{
  "dataset": "simulated sounds of rotating machines with and without faults",
  "n_mels": 64,
  "hop_length": 160,
  "win_length": 400,
  "method": "simmim",
  "mask_ratio": 0.75,
  "norm": "batchnorm",
  "activation": "mish",
  "growth_rate": 24,
  "lr": 0.0016,
  "beta1": 0.9,
  "steps": 7500,
  "batch_size": 256,
  "warmup_steps": 1500
}
Rows from block 21, named by matrix and row number. Rows with one number belong to one channel. Each number is 50 + 12 x the weight over its row's rms, rounded and kept within 0 to 99. All counts start at 0. After the name is the row's rms in percent of the matrix's.
# conv1: bottleneck pointwise conv (model.blocks.24.conv1.weight, 96x200x1x1), inputs 0-99
# conv2: growth 3x3 conv (model.blocks.24.conv2.weight, 24x96x3x3, transposed), outputs 0-11, a 3x3 kernel for each
conv1.50 114:80 50 45 44 44 44 49 50 40 51 38 52 47 59 56 73 45 47 64 60 44 56 57 62 51 48 44 53 48 38 51 53 48 47 55 54 47 64 47 36 52 56 46 47 29 48 51 52 48 46 78 07 48 51 24 40 55 50 51 46 53 73 48 37 55 42 49 75 54 62 52 48 65 53 44 51 41 60 51 63 55 38 42 43 49 47 50 56 55 53 52 56 45 30 52 61 54 51 24 56
conv2.50 105:37 65 51 52 33 37 62 52 57 50 51 49 41 27 42 51 39 52 49 37 49 54 42 51 51 35 52 61 42 39 56 56 32 43 39 48 46 72 39 49 57 53 62 07 50 43 45 50 45 50 41 47 50 57 56 50 60 30 52 31 60 69 60 56 60 52 47 43 47 53 45 54 54 27 45 39 42 43 64 30 62 76 08 65 27 46 40 60 43 56 57 70 59 34 38 29 46 52 49 48 71 37 48 44 39 58 48 54
conv1.51 104:48 45 43 49 24 27 29 52 50 26 50 52 47 48 50 41 53 53 46 52 51 55 54 50 27 27 48 46 18 45 26 34 50 36 53 47 47 24 58 49 25 42 47 46 50 54 45 20 32 53 39 49 23 70 49 44 44 26 56 54 64 44 54 42 47 36 19 56 50 55 47 23 58 51 46 51 47 48 50 24 49 45 20 51 50 28 53 25 49 24 48 47 53 41 48 41 50 48 58 43
conv2.51 078:50 51 52 48 54 59 42 45 45 47 50 47 36 43 42 41 51 39 60 57 58 55 51 58 44 47 45 37 34 41 40 43 32 51 46 47 45 44 48 49 51 43 43 51 42 57 71 58 72 60 83 56 76 56 42 51 43 40 49 45 64 87 67 45 45 46 45 54 54 41 38 40 43 57 60 49 54 55 35 42 44 44 34 50 40 57 59 37 22 46 55 70 56 62 63 72 50 67 50 51 44 37 52 49 43 50 41 37
conv1.52 102:51 44 46 55 47 43 48 55 29 42 38 53 58 52 53 47 54 54 45 35 49 54 54 63 48 42 50 56 43 44 47 00 53 09 56 63 34 54 45 26 46 67 49 41 54 51 57 45 44 50 67 03 48 45 56 44 50 47 32 53 58 50 53 41 53 55 47 68 52 56 43 46 50 49 39 51 37 60 52 50 58 41 43 47 34 49 35 48 73 47 52 52 50 56 54 24 54 49 51 18
conv2.52 098:45 45 47 50 71 56 51 62 44 44 43 49 21 10 24 51 58 56 51 56 52 49 50 61 42 43 49 52 47 55 44 58 45 52 47 60 51 57 50 50 57 48 50 44 44 50 54 49 56 48 56 53 49 49 46 46 48 48 51 52 49 59 55 53 52 52 45 40 55 40 31 42 43 43 51 68 44 61 45 46 48 52 28 51 68 33 51 50 19 61 41 54 44 51 57 49 49 48 46 52 41 41 54 53 39 57 59 35
conv1.53 111:58 46 36 65 49 49 49 48 57 47 63 43 50 37 11 42 48 49 54 49 49 65 54 27 47 51 53 39 53 58 55 58 47 67 50 61 48 42 54 46 47 35 52 39 45 45 54 51 44 48 38 77 47 32 58 39 50 39 56 48 39 28 52 31 46 39 51 46 43 60 69 48 51 52 55 49 59 58 47 37 41 75 47 54 34 46 66 47 46 43 60 38 51 44 76 59 46 45 39 61
conv2.53 098:60 34 58 65 29 59 58 30 57 56 72 57 26 00 27 53 47 56 38 27 46 51 49 58 56 43 50 43 49 63 24 42 68 51 54 48 55 44 47 65 57 55 43 58 58 56 45 49 53 59 58 55 62 53 50 67 46 49 66 53 51 46 51 52 60 50 54 59 58 45 35 29 41 51 51 50 38 49 35 34 46 37 50 51 43 50 53 57 40 59 51 37 49 44 48 48 48 54 53 55 16 59 49 33 68 43 27 70
conv1.54 084:47 21 42 66 50 57 49 49 38 48 60 41 20 38 24 75 45 46 34 48 50 53 56 72 49 58 64 40 53 50 56 43 44 70 45 64 65 36 62 64 46 48 58 72 68 46 44 49 44 50 57 59 47 59 49 39 69 38 41 45 53 34 46 36 38 51 54 43 54 48 52 47 36 49 58 46 42 33 47 41 55 15 55 50 31 50 55 46 60 38 56 51 52 42 39 46 36 63 66 40
conv2.54 091:42 68 44 62 79 56 55 70 41 47 57 56 57 66 42 52 43 54 53 87 54 57 80 61 31 48 46 48 47 46 36 54 50 36 45 36 46 62 45 59 39 46 43 36 51 50 56 47 47 43 39 54 41 55 62 73 63 34 45 29 47 43 46 56 47 47 46 53 42 47 50 42 43 76 55 40 54 54 40 58 50 43 43 49 53 99 56 49 71 44 52 67 47 46 55 41 48 50 47 44 42 30 57 53 26 47 48 33
conv1.55 077:32 56 36 69 35 35 35 63 70 32 62 63 38 57 53 43 64 64 60 50 57 47 75 60 36 35 50 49 30 40 36 49 63 37 57 48 30 40 48 48 32 58 53 68 57 65 47 34 34 61 68 58 31 82 58 35 38 35 22 66 67 33 67 50 59 44 34 65 50 54 58 34 61 46 48 58 59 56 47 35 51 46 31 59 47 37 52 36 49 36 50 53 59 49 45 61 56 51 45 43
conv2.55 068:48 37 47 37 46 48 37 37 45 49 58 51 44 48 48 42 56 38 59 66 54 42 47 44 52 55 44 35 33 30 26 50 40 38 44 40 50 49 46 42 45 30 31 44 38 70 85 73 69 37 70 54 72 56 37 51 41 46 43 49 65 88 65 51 43 52 42 53 54 39 37 38 41 60 49 40 42 39 40 50 50 49 51 53 41 35 40 39 39 43 48 58 53 70 51 69 61 69 62 46 30 43 50 48 47 50 36 41
conv1.56 111:29 56 55 60 53 57 48 45 58 50 38 33 43 44 35 58 49 51 43 41 49 51 07 38 46 58 58 65 52 38 51 50 41 66 52 45 75 35 51 40 44 35 59 38 65 50 33 47 46 52 18 44 50 57 47 48 49 36 61 51 41 21 49 42 39 54 47 22 51 37 54 46 30 64 53 49 52 36 50 30 33 44 57 51 30 50 61 46 42 41 50 43 52 42 38 49 30 54 65 62
conv2.56 116:63 52 48 45 60 48 54 44 58 61 58 59 83 99 86 48 47 49 46 60 54 37 51 45 45 62 46 59 64 58 36 52 56 52 52 51 51 67 52 58 22 34 41 46 39 49 54 56 57 71 60 44 49 44 49 39 37 59 57 45 47 43 44 52 52 49 41 70 47 60 51 44 50 58 51 58 54 49 38 55 55 59 57 53 77 52 53 31 53 58 48 57 49 56 74 59 53 59 50 52 56 64 51 66 62 49 66 52
conv1.57 089:50 54 36 56 50 51 49 50 39 52 49 35 59 50 41 33 50 52 57 38 51 53 67 63 51 48 45 57 51 52 48 40 49 55 55 61 59 54 50 89 48 64 56 51 77 53 50 48 48 51 38 46 51 58 54 37 28 44 64 53 46 44 57 45 50 39 47 78 48 49 47 50 57 49 51 49 35 53 52 47 37 53 54 50 16 51 52 49 24 46 49 13 48 55 66 48 55 51 48 49
conv2.57 125:50 27 52 61 54 62 59 10 49 47 49 46 59 62 57 49 48 49 52 51 53 52 51 49 44 56 54 60 42 53 99 48 42 50 60 53 53 40 51 48 60 65 59 52 52 47 55 48 49 47 41 45 49 51 49 54 50 55 56 55 48 47 48 60 55 50 38 00 14 57 25 51 51 54 53 44 30 48 59 47 49 52 53 53 57 25 45 62 56 55 47 60 49 55 58 54 49 54 49 47 69 46 57 41 47 50 67 35
conv1.58 093:62 52 51 57 50 45 49 50 43 46 68 52 37 64 64 59 52 53 66 56 50 54 55 60 55 52 47 31 54 50 52 49 50 18 69 55 42 60 51 22 52 61 50 65 38 54 71 54 47 46 40 57 50 57 63 72 40 61 42 56 66 47 48 70 63 50 50 83 46 57 46 49 57 40 53 43 57 74 41 68 55 61 45 51 53 52 58 63 44 64 43 51 45 72 45 32 72 36 46 54
conv2.58 098:53 42 48 47 53 58 40 26 44 50 47 51 28 34 29 48 52 49 55 72 55 35 47 51 51 49 56 52 38 45 37 66 51 33 61 48 62 39 56 45 49 44 38 68 35 59 77 65 41 57 52 49 22 50 56 36 47 46 50 54 49 33 56 58 55 57 23 45 45 51 77 61 51 52 49 49 26 46 50 49 50 50 52 43 62 67 59 31 29 42 56 65 51 45 54 48 50 19 46 54 07 49 48 77 53 49 32 49
conv1.59 109:85 53 36 56 47 51 48 46 33 56 59 44 68 61 30 47 49 50 50 67 46 54 43 47 46 48 43 53 50 50 48 73 41 31 58 23 43 32 44 44 49 55 55 69 64 50 55 51 41 48 56 48 48 51 39 50 52 46 51 55 40 66 43 05 52 39 59 42 48 10 56 46 52 66 52 47 09 49 45 52 49 36 45 48 44 44 19 48 53 42 46 51 45 38 40 64 39 39 39 37
conv2.59 094:54 90 40 35 55 41 77 29 48 42 53 39 47 63 47 56 73 60 52 51 46 56 55 38 42 57 49 41 35 58 41 36 71 33 49 52 42 51 44 70 54 51 68 25 28 43 64 43 54 75 62 43 51 44 51 68 51 35 41 27 59 73 58 48 51 49 49 34 33 60 71 67 54 58 61 45 48 42 56 78 61 55 41 64 15 61 42 50 70 43 50 72 52 38 53 43 37 50 42 53 53 43 27 26 24 53 64 50
conv1.60 096:57 54 35 36 48 47 49 50 42 42 60 58 46 56 33 68 56 53 53 53 48 44 62 54 42 48 46 61 49 46 50 50 46 52 58 52 61 40 54 39 47 42 57 64 68 55 37 54 42 54 39 38 44 44 31 55 40 33 53 59 49 44 57 51 53 42 52 43 37 58 42 46 38 60 68 50 57 48 47 31 37 60 46 51 40 47 53 42 31 34 43 53 54 45 43 40 42 49 57 49
conv2.60 087:29 33 55 45 47 45 39 52 44 47 51 36 41 56 67 46 56 42 53 67 48 60 50 38 51 64 49 47 43 46 55 38 39 47 36 60 50 45 55 38 48 51 56 32 42 54 60 50 41 37 64 49 55 52 51 52 38 33 47 47 64 79 51 46 55 43 46 41 58 54 57 61 35 77 44 26 72 52 58 70 44 43 67 43 23 44 52 53 71 45 54 76 43 41 48 67 53 58 57 47 68 52 41 43 49 46 69 46
conv1.61 102:40 36 46 73 52 52 49 45 30 48 52 66 53 28 38 45 48 51 58 59 52 66 41 65 49 53 50 59 54 64 51 53 41 58 44 48 65 38 29 57 49 33 54 30 82 50 68 52 46 48 46 50 51 43 61 49 41 40 58 50 34 31 45 61 44 42 56 64 41 64 41 51 29 40 56 41 49 45 50 35 43 69 54 53 63 54 48 56 53 46 44 25 45 60 44 45 42 46 47 48
conv2.61 098:68 45 52 63 30 34 70 26 47 52 52 45 40 45 48 52 44 50 42 40 32 38 40 50 57 40 54 46 47 48 45 41 63 56 82 43 45 48 45 51 55 44 55 73 53 48 51 54 59 65 58 51 25 51 51 60 52 49 64 49 39 49 46 55 67 52 49 53 60 47 57 50 50 68 45 58 40 39 54 69 46 66 72 56 34 27 45 41 86 40 41 37 50 55 57 57 49 14 47 56 57 67 45 68 54 43 00 58
conv1.62 111:44 35 59 50 54 55 44 51 51 63 26 44 41 34 41 70 50 49 44 40 54 55 27 58 51 55 60 62 50 57 48 25 48 73 58 66 67 37 47 51 39 51 52 67 66 50 42 43 50 51 65 77 49 71 47 47 58 39 58 50 48 41 56 39 40 55 52 46 64 39 44 46 40 59 76 54 58 43 54 46 51 52 57 55 43 45 74 43 61 44 54 37 59 52 69 42 42 66 56 70
conv2.62 100:62 56 47 72 69 50 60 51 47 33 33 27 64 85 59 52 56 51 63 47 67 52 52 54 56 47 36 41 43 42 53 60 66 51 49 65 43 51 45 65 41 41 48 60 55 54 55 51 51 47 52 50 70 56 54 29 38 54 53 45 57 62 52 44 58 47 49 78 54 52 61 49 42 50 49 49 54 63 48 48 45 38 51 49 39 67 47 56 31 47 49 50 45 52 68 53 49 68 48 51 42 53 52 85 52 44 47 49
conv1.63 092:40 61 49 51 54 51 54 40 38 49 55 65 48 59 52 29 44 41 62 57 42 40 65 47 51 49 36 42 54 39 52 53 46 16 49 40 13 59 42 37 58 61 31 54 52 42 61 56 53 40 48 42 54 43 58 45 14 50 26 44 51 44 40 54 54 48 54 54 39 56 49 56 51 36 35 36 59 56 31 50 24 56 53 35 52 55 51 57 65 53 38 40 36 51 33 64 50 19 44 18
conv2.63 094:33 37 39 34 38 27 44 36 34 42 51 47 53 59 56 45 47 42 27 48 34 35 58 43 47 61 52 46 55 58 39 33 64 49 47 59 44 46 46 50 48 56 53 44 67 45 53 48 30 49 30 36 36 34 41 50 49 54 54 60 37 41 35 48 50 46 50 51 44 43 34 40 28 60 37 27 37 41 26 57 46 42 44 50 33 31 40 21 40 45 46 50 51 41 54 44 27 25 22 46 48 51 37 43 48 40 50 44
conv1.64 109:40 34 51 40 45 44 54 50 72 54 60 45 62 61 52 57 53 53 55 40 54 53 72 67 48 43 54 47 48 50 59 41 53 31 46 50 26 50 39 53 53 51 53 52 18 52 50 55 47 51 40 43 49 54 44 56 58 52 54 54 53 26 50 45 56 33 42 47 57 46 42 47 50 58 21 52 50 58 47 50 56 61 45 50 60 49 66 53 44 49 52 66 49 61 60 37 54 48 36 55
conv2.64 104:41 50 49 39 77 66 40 43 51 48 49 52 53 50 55 56 63 60 59 52 46 46 41 34 64 63 64 45 58 53 51 67 47 37 26 46 54 60 58 39 33 42 46 20 36 56 40 46 45 15 32 50 70 49 46 47 50 60 35 56 57 77 60 64 36 53 45 43 48 48 61 62 65 26 61 36 25 47 51 65 49 39 25 45 77 05 59 33 46 49 68 58 58 69 33 58 58 68 58 44 55 40 55 63 56 46 50 37
conv1.65 109:50 45 36 42 46 53 48 47 52 55 50 40 40 52 48 79 45 47 63 66 45 40 51 43 49 56 53 70 49 73 52 40 44 74 62 54 66 52 45 45 46 62 55 57 70 49 46 53 46 44 45 78 48 48 46 45 47 50 67 49 58 62 47 50 49 51 54 56 53 33 38 51 52 57 66 46 77 54 46 55 32 52 48 48 40 46 49 56 85 59 55 54 48 58 65 59 48 53 43 68
conv2.65 105:42 84 37 53 75 52 47 28 49 47 28 44 68 74 59 59 65 57 44 54 52 69 66 59 43 29 44 47 37 49 35 62 68 62 52 45 48 43 52 62 56 37 34 47 49 54 38 45 34 38 34 58 50 54 56 54 54 40 49 48 58 62 60 49 43 52 61 63 46 44 54 45 61 30 55 40 69 46 46 58 44 57 43 49 54 63 49 58 59 52 62 54 56 48 49 50 52 43 52 46 59 50 47 68 57 47 36 55
conv1.66 079:42 47 37 70 50 51 49 39 59 60 38 45 68 53 42 54 52 51 47 61 57 65 13 51 47 57 57 55 50 54 49 37 38 48 47 54 81 30 25 25 44 38 68 58 62 52 52 46 47 50 50 71 47 50 49 90 53 50 73 53 50 09 46 47 46 48 39 22 44 29 47 46 32 69 50 47 52 40 46 45 09 71 50 56 54 48 29 42 84 42 47 43 52 44 60 35 39 50 57 62
conv2.66 091:38 55 58 48 50 50 59 01 55 44 43 41 50 42 55 51 54 54 50 55 51 41 59 56 39 62 54 48 49 50 26 48 58 35 59 75 43 48 48 46 46 45 66 59 55 57 40 55 62 56 57 50 63 52 43 44 39 61 47 63 45 50 47 58 64 47 33 56 59 40 72 63 70 60 59 50 57 54 58 68 51 59 51 55 78 65 52 24 99 55 51 48 53 50 46 49 52 50 48 53 68 55 55 28 65 66 39 64
conv1.67 084:27 63 31 63 55 50 54 34 78 52 09 55 46 49 46 45 40 40 59 38 44 54 62 70 53 52 45 53 52 61 51 35 31 49 51 53 55 52 29 37 51 54 55 67 61 40 57 54 53 42 63 35 54 32 63 64 33 54 72 43 45 27 31 57 39 36 46 40 37 41 33 53 42 42 43 33 41 44 37 52 34 70 52 43 46 53 21 56 59 57 40 61 37 61 38 28 39 34 47 52
conv2.67 062:31 37 44 56 55 49 38 42 49 45 53 53 53 38 52 51 57 51 40 44 38 48 69 58 50 65 57 52 62 53 35 29 38 40 58 56 54 52 54 42 36 45 56 60 55 45 37 43 46 55 36 38 21 34 55 56 58 40 37 45 38 27 29 46 54 45 47 50 54 38 70 61 54 78 45 34 63 61 71 99 60 46 62 35 67 80 64 56 89 51 42 28 44 40 37 35 46 24 43 43 52 44 48 32 52 38 32 56
conv1.68 104:37 59 36 38 28 22 37 53 43 22 46 52 48 54 41 22 55 56 50 49 49 52 64 45 29 32 49 53 24 50 39 31 53 04 48 42 36 36 53 47 33 52 48 51 61 53 45 33 30 51 58 35 27 50 48 47 40 46 40 53 56 50 56 47 55 42 10 62 45 67 39 37 52 41 49 52 44 58 53 35 54 48 25 49 36 33 59 38 59 33 51 54 50 47 40 41 51 47 58 23
conv2.68 097:23 40 41 32 48 47 42 43 44 47 48 51 32 28 29 45 50 44 46 47 46 46 43 42 51 50 49 48 39 49 47 46 35 54 51 51 47 47 52 46 52 53 49 54 53 48 53 44 66 57 74 52 61 53 44 43 43 52 48 60 65 69 66 46 45 46 43 31 38 48 45 45 49 43 51 27 37 49 39 50 46 41 34 44 57 59 50 34 36 44 52 63 49 65 63 70 50 58 50 51 58 43 46 40 40 42 39 25
conv1.69 094:45 54 55 25 52 56 48 50 51 43 73 41 53 38 54 43 49 50 57 54 49 58 76 64 50 60 55 64 57 55 49 52 46 61 71 45 66 47 56 67 48 22 60 48 62 50 31 47 47 50 11 86 53 48 28 33 46 45 59 51 42 14 50 15 41 43 54 65 50 57 49 46 39 59 59 46 83 36 49 51 23 59 48 57 36 53 55 51 40 48 45 37 50 48 48 55 46 51 53 22
conv2.69 090:57 54 55 73 42 46 60 37 47 77 70 74 20 16 16 43 35 49 52 59 57 25 32 48 57 57 51 47 52 59 49 59 91 47 55 46 59 47 48 50 55 68 46 78 52 45 59 44 52 58 45 43 50 43 53 38 46 50 55 49 49 54 51 46 61 46 60 57 45 58 72 54 57 66 55 56 48 53 47 49 47 49 36 53 49 63 43 35 57 54 52 49 50 54 54 51 52 50 49 52 46 41 50 42 39 60 32 57
conv1.70 105:46 00 35 77 53 50 52 46 61 55 48 52 47 64 47 59 46 49 43 56 50 57 70 56 54 46 42 58 53 20 52 44 53 39 24 00 36 59 49 40 53 62 46 55 43 47 34 50 50 44 64 59 51 46 63 66 47 62 48 50 55 46 44 30 63 51 47 49 45 32 41 54 51 60 51 42 57 64 47 59 28 38 50 49 70 54 83 57 45 57 43 31 46 39 43 72 61 47 60 62
conv2.70 086:62 61 54 22 28 47 41 20 42 54 51 51 53 30 58 41 57 39 54 43 57 49 46 53 56 58 56 56 55 64 29 53 49 41 60 47 43 43 50 63 47 37 57 61 43 36 34 36 45 47 51 45 27 45 48 56 48 45 53 50 49 47 57 47 51 48 34 42 50 31 46 43 54 64 51 37 36 50 36 51 45 50 50 53 52 52 47 22 63 48 49 56 56 42 57 53 37 23 41 51 41 68 39 67 46 50 47 51
conv1.71 100:47 51 50 40 49 47 47 47 50 54 44 53 55 50 48 36 49 50 38 52 48 74 38 65 40 48 46 66 41 33 49 47 46 44 52 30 60 29 46 60 40 63 49 56 54 49 38 47 46 48 49 15 43 52 46 72 52 41 51 49 61 41 48 60 47 55 43 59 52 63 39 43 53 53 47 47 53 46 46 25 55 28 49 45 50 45 62 47 67 41 46 31 50 16 50 46 52 46 55 59
conv2.71 087:58 58 51 39 43 49 50 57 54 57 67 57 54 67 60 43 52 41 55 58 50 21 37 23 43 63 47 55 50 51 48 56 47 44 48 61 41 55 51 51 50 42 46 60 53 56 58 58 69 77 52 52 37 45 41 46 46 48 54 60 47 54 54 44 46 41 42 65 60 35 56 46 38 48 44 70 50 56 58 59 47 58 37 40 68 43 47 38 21 46 40 57 44 63 80 49 41 27 29 47 40 46 58 64 49 54 49 41
conv1.72 108:41 44 60 37 48 55 44 50 53 49 30 04 58 46 50 49 50 52 34 52 50 64 15 44 43 52 53 55 49 44 49 24 49 54 51 41 72 41 45 38 41 22 50 32 72 50 58 48 49 54 35 29 46 57 45 35 54 45 27 48 56 52 55 65 46 47 48 43 46 19 64 47 50 38 35 57 75 43 52 37 52 58 50 48 49 43 60 35 50 40 52 41 50 50 39 28 45 51 68 54
conv2.72 083:37 47 51 11 57 51 30 53 62 60 61 60 38 52 44 43 45 41 47 44 51 67 50 62 63 49 53 48 50 54 69 56 23 67 53 39 53 55 59 46 57 39 74 34 44 46 54 55 47 50 66 46 50 49 49 58 50 51 55 60 40 50 43 51 57 52 43 64 57 53 41 43 47 55 50 56 50 61 47 52 46 36 56 46 22 44 50 73 31 55 31 53 40 42 55 62 47 57 51 54 58 54 54 52 57 60 67 57
conv1.73 118:28 68 29 36 50 46 53 52 46 51 55 56 26 58 53 42 50 51 61 44 49 55 80 20 51 46 38 56 49 57 51 53 57 46 56 50 26 60 43 33 52 60 40 68 49 50 48 49 50 47 63 66 52 40 00 52 46 50 51 54 57 30 49 63 65 54 45 68 54 61 28 53 53 49 44 45 76 71 42 53 63 69 50 48 46 51 50 55 45 53 53 58 49 47 63 62 58 45 37 46
conv2.73 108:24 35 51 00 63 53 19 40 58 64 56 57 35 21 33 51 61 52 65 44 48 43 34 52 55 63 47 52 56 56 11 40 68 45 46 53 54 60 57 48 51 38 44 48 59 52 33 42 57 52 43 55 43 54 40 49 51 44 44 49 51 62 50 56 54 49 40 41 52 46 40 44 34 65 59 36 39 51 26 56 54 40 61 54 43 42 44 32 66 55 61 55 48 65 55 45 50 37 42 56 53 46 37 15 34 47 16 34
conv1.74 097:73 15 28 75 55 54 49 45 58 58 51 43 39 41 50 65 46 44 49 53 45 49 41 46 50 53 54 53 51 43 51 35 50 52 72 41 55 55 55 78 50 61 50 84 72 44 31 49 52 45 60 61 55 52 70 53 49 56 61 43 49 64 42 56 48 58 56 55 38 39 22 49 64 49 59 47 51 51 53 64 50 71 58 45 46 50 49 58 56 58 38 35 40 53 70 58 56 55 49 47
conv2.74 100:73 45 53 51 61 43 61 50 46 54 59 57 72 92 71 47 53 48 48 45 36 73 69 41 50 52 43 56 49 55 88 45 32 54 55 43 64 30 56 59 55 42 55 41 44 44 42 42 32 38 29 42 47 45 39 60 46 60 64 58 52 46 52 54 45 56 56 24 18 44 59 54 46 76 54 10 60 51 48 70 45 44 77 42 47 34 42 34 82 44 52 54 47 50 59 47 49 45 45 60 32 46 51 54 31 54 39 40
conv1.75 090:42 49 41 44 56 55 44 46 63 42 60 49 60 33 42 53 48 44 62 72 42 56 50 44 50 51 51 54 53 41 44 43 48 53 79 52 60 64 18 65 44 35 52 41 63 48 29 47 51 51 39 44 50 38 38 45 47 42 51 44 49 55 54 44 45 38 54 50 40 61 47 53 50 55 75 55 62 48 55 43 45 60 53 41 33 51 63 58 42 55 56 26 49 61 28 38 44 54 62 57
conv2.75 098:47 37 52 43 56 44 49 78 45 59 64 56 47 61 46 53 56 54 51 51 45 60 57 54 52 54 48 48 41 51 99 35 16 62 31 55 49 45 56 34 59 75 39 52 49 47 55 51 39 42 39 44 51 49 51 46 44 49 52 49 42 50 44 41 46 42 57 59 48 51 61 54 57 19 55 47 21 58 45 35 56 45 53 47 30 67 49 67 00 61 48 53 48 50 56 52 44 56 44 49 53 51 47 49 51 52 71 54
conv1.76 090:72 33 33 69 51 52 49 46 53 70 50 92 40 42 61 50 49 48 57 58 46 55 59 82 45 53 48 47 45 51 55 38 46 67 63 21 67 45 62 35 45 42 52 38 36 48 48 46 53 46 19 30 48 49 67 76 51 64 61 43 45 44 47 54 48 48 36 45 45 62 36 49 48 36 43 52 53 49 52 49 33 39 53 51 53 49 62 52 65 49 51 55 53 58 29 36 48 58 42 74
conv2.76 105:49 42 51 79 50 59 62 57 46 49 48 45 49 37 41 50 51 52 52 43 53 59 45 51 50 38 62 55 50 53 47 66 64 36 65 57 59 43 41 66 50 44 58 70 46 52 58 55 42 43 39 44 46 46 50 51 46 53 56 51 47 57 55 52 52 50 61 63 61 45 74 65 59 43 58 47 55 61 64 49 54 49 48 51 50 64 50 55 50 65 53 49 60 54 40 48 49 23 42 54 51 55 62 14 58 58 00 58
conv1.77 102:55 54 45 59 51 54 48 44 52 48 57 31 68 58 59 80 44 42 61 74 46 44 61 15 53 52 51 69 53 47 52 56 44 39 39 57 47 64 43 59 53 57 55 22 62 47 40 55 50 43 40 39 51 45 56 36 47 47 47 47 60 40 44 61 52 45 52 64 49 60 53 55 55 54 48 40 70 63 47 58 52 56 48 43 47 53 63 59 18 60 41 42 37 64 65 33 64 40 49 45
conv2.77 101:39 61 48 55 58 45 64 15 56 41 47 48 19 33 21 42 47 44 67 40 49 31 64 37 58 57 41 43 46 56 49 50 45 43 52 56 42 42 44 49 60 60 47 39 43 61 27 45 46 41 38 42 32 38 45 65 48 40 34 40 57 59 61 50 53 47 39 45 51 51 45 42 61 49 48 53 58 38 40 63 53 49 33 50 53 50 58 51 63 39 68 69 54 50 49 42 51 55 42 50 68 46 55 42 54 58 62 39
conv1.78 105:60 34 31 66 49 59 43 45 55 45 56 78 30 52 39 66 47 45 40 44 48 51 60 41 50 58 59 43 54 51 55 41 43 59 52 61 61 53 67 47 45 56 60 51 52 47 56 49 44 49 22 72 49 44 58 50 54 49 69 46 46 38 42 38 43 35 64 25 50 90 51 50 56 48 54 48 61 54 53 48 44 56 47 49 41 49 64 49 74 52 51 42 43 52 79 24 53 47 59 29
conv2.78 114:57 52 44 52 37 46 42 46 59 46 49 50 43 72 56 48 46 56 59 40 59 60 53 57 54 35 45 55 42 45 72 58 48 57 48 51 47 49 52 30 55 72 43 64 53 51 45 51 31 41 36 43 56 53 52 63 57 60 50 71 66 51 59 52 62 50 46 40 45 47 42 47 47 59 52 54 59 43 57 54 43 56 55 52 43 52 46 59 51 44 61 52 53 50 51 50 54 57 53 54 24 46 44 23 45 47 22 40
conv1.79 121:50 60 64 36 46 50 54 49 27 46 54 23 47 56 38 51 45 46 32 47 47 63 67 53 50 55 49 48 52 56 59 43 50 45 52 48 55 46 51 53 55 33 48 56 56 47 41 55 48 44 80 49 50 33 49 51 57 53 48 49 36 52 47 67 52 39 45 36 66 21 56 49 34 56 64 48 63 52 51 49 69 44 44 45 49 51 54 50 60 49 52 62 44 63 52 26 37 51 70 33
conv2.79 089:36 99 52 34 40 45 41 77 37 52 42 52 25 28 22 62 61 59 56 41 39 52 53 45 47 49 52 55 60 52 44 40 51 50 47 56 51 60 51 51 55 56 60 54 46 53 34 39 46 36 38 49 59 55 59 57 63 44 46 56 50 35 43 49 57 53 48 51 50 40 61 56 54 33 53 49 63 60 65 45 47 73 16 52 38 59 49 54 45 56 69 59 58 45 34 35 51 61 55 52 96 35 55 37 29 45 45 26
conv1.80 104:66 34 67 64 49 53 51 48 52 42 44 38 31 43 35 64 51 51 40 44 48 54 16 54 48 54 53 51 50 46 53 39 46 45 40 46 78 41 51 42 48 28 57 42 96 52 29 49 45 53 47 26 48 58 61 53 53 42 61 52 47 33 52 41 42 55 44 42 69 50 44 48 37 53 57 50 35 35 52 41 52 27 50 50 53 49 46 42 48 40 49 37 53 39 43 36 38 54 61 10
conv2.80 102:50 47 48 67 51 43 52 51 52 44 44 47 06 00 05 54 56 53 51 61 45 46 52 47 56 67 45 47 63 49 49 27 40 54 44 55 47 57 49 33 62 74 43 73 58 42 62 50 50 69 67 39 69 52 51 52 44 48 54 54 34 43 34 46 50 50 56 72 64 54 64 57 37 56 40 42 59 50 44 54 47 56 54 48 42 65 62 52 56 48 38 62 42 43 69 56 43 65 52 53 52 42 45 69 36 50 38 32
conv1.81 080:37 54 00 49 55 47 56 34 51 55 41 46 47 60 40 44 38 35 51 60 38 54 59 55 55 47 35 55 51 50 54 41 42 40 33 24 43 62 44 64 59 58 33 52 40 39 39 54 55 37 53 32 56 32 16 74 50 58 50 37 48 64 34 60 45 46 46 42 20 57 22 53 41 51 52 40 42 47 45 52 36 54 55 35 55 56 46 58 58 55 38 46 39 36 46 41 47 44 48 61
conv2.81 076:47 44 46 52 54 49 23 28 43 55 60 57 42 39 42 38 41 41 35 33 35 54 32 30 57 75 60 41 52 52 43 28 39 36 44 43 41 44 52 44 31 45 50 59 56 35 28 32 25 30 27 29 15 26 53 50 49 41 50 48 28 23 28 53 53 47 55 37 48 50 63 57 33 45 52 33 43 46 44 72 53 37 59 54 14 14 54 29 41 46 49 50 49 39 40 46 38 27 35 40 46 42 38 22 35 38 26 34
conv1.82 114:66 14 56 65 52 53 53 52 25 50 54 69 66 48 54 70 45 43 61 79 47 25 58 35 50 45 43 35 47 44 50 31 60 53 57 57 46 66 59 52 53 63 34 28 25 42 47 51 58 44 46 33 50 42 46 44 55 67 50 42 65 72 46 47 55 40 52 69 44 54 23 55 61 45 48 51 54 65 61 65 34 61 52 44 61 52 64 56 60 58 46 37 43 39 53 25 65 63 57 39
conv2.82 107:57 43 58 47 45 52 33 39 54 52 54 51 34 36 33 48 48 46 41 43 40 73 58 60 48 42 43 49 52 69 55 35 41 48 46 45 55 40 48 62 54 44 46 50 53 43 41 39 37 51 39 52 57 48 48 55 47 24 36 13 65 76 60 47 58 48 58 49 40 48 30 37 40 46 55 55 40 52 26 36 45 57 47 56 28 60 65 59 24 41 45 52 54 32 48 37 57 69 59 64 35 73 41 49 43 47 59 43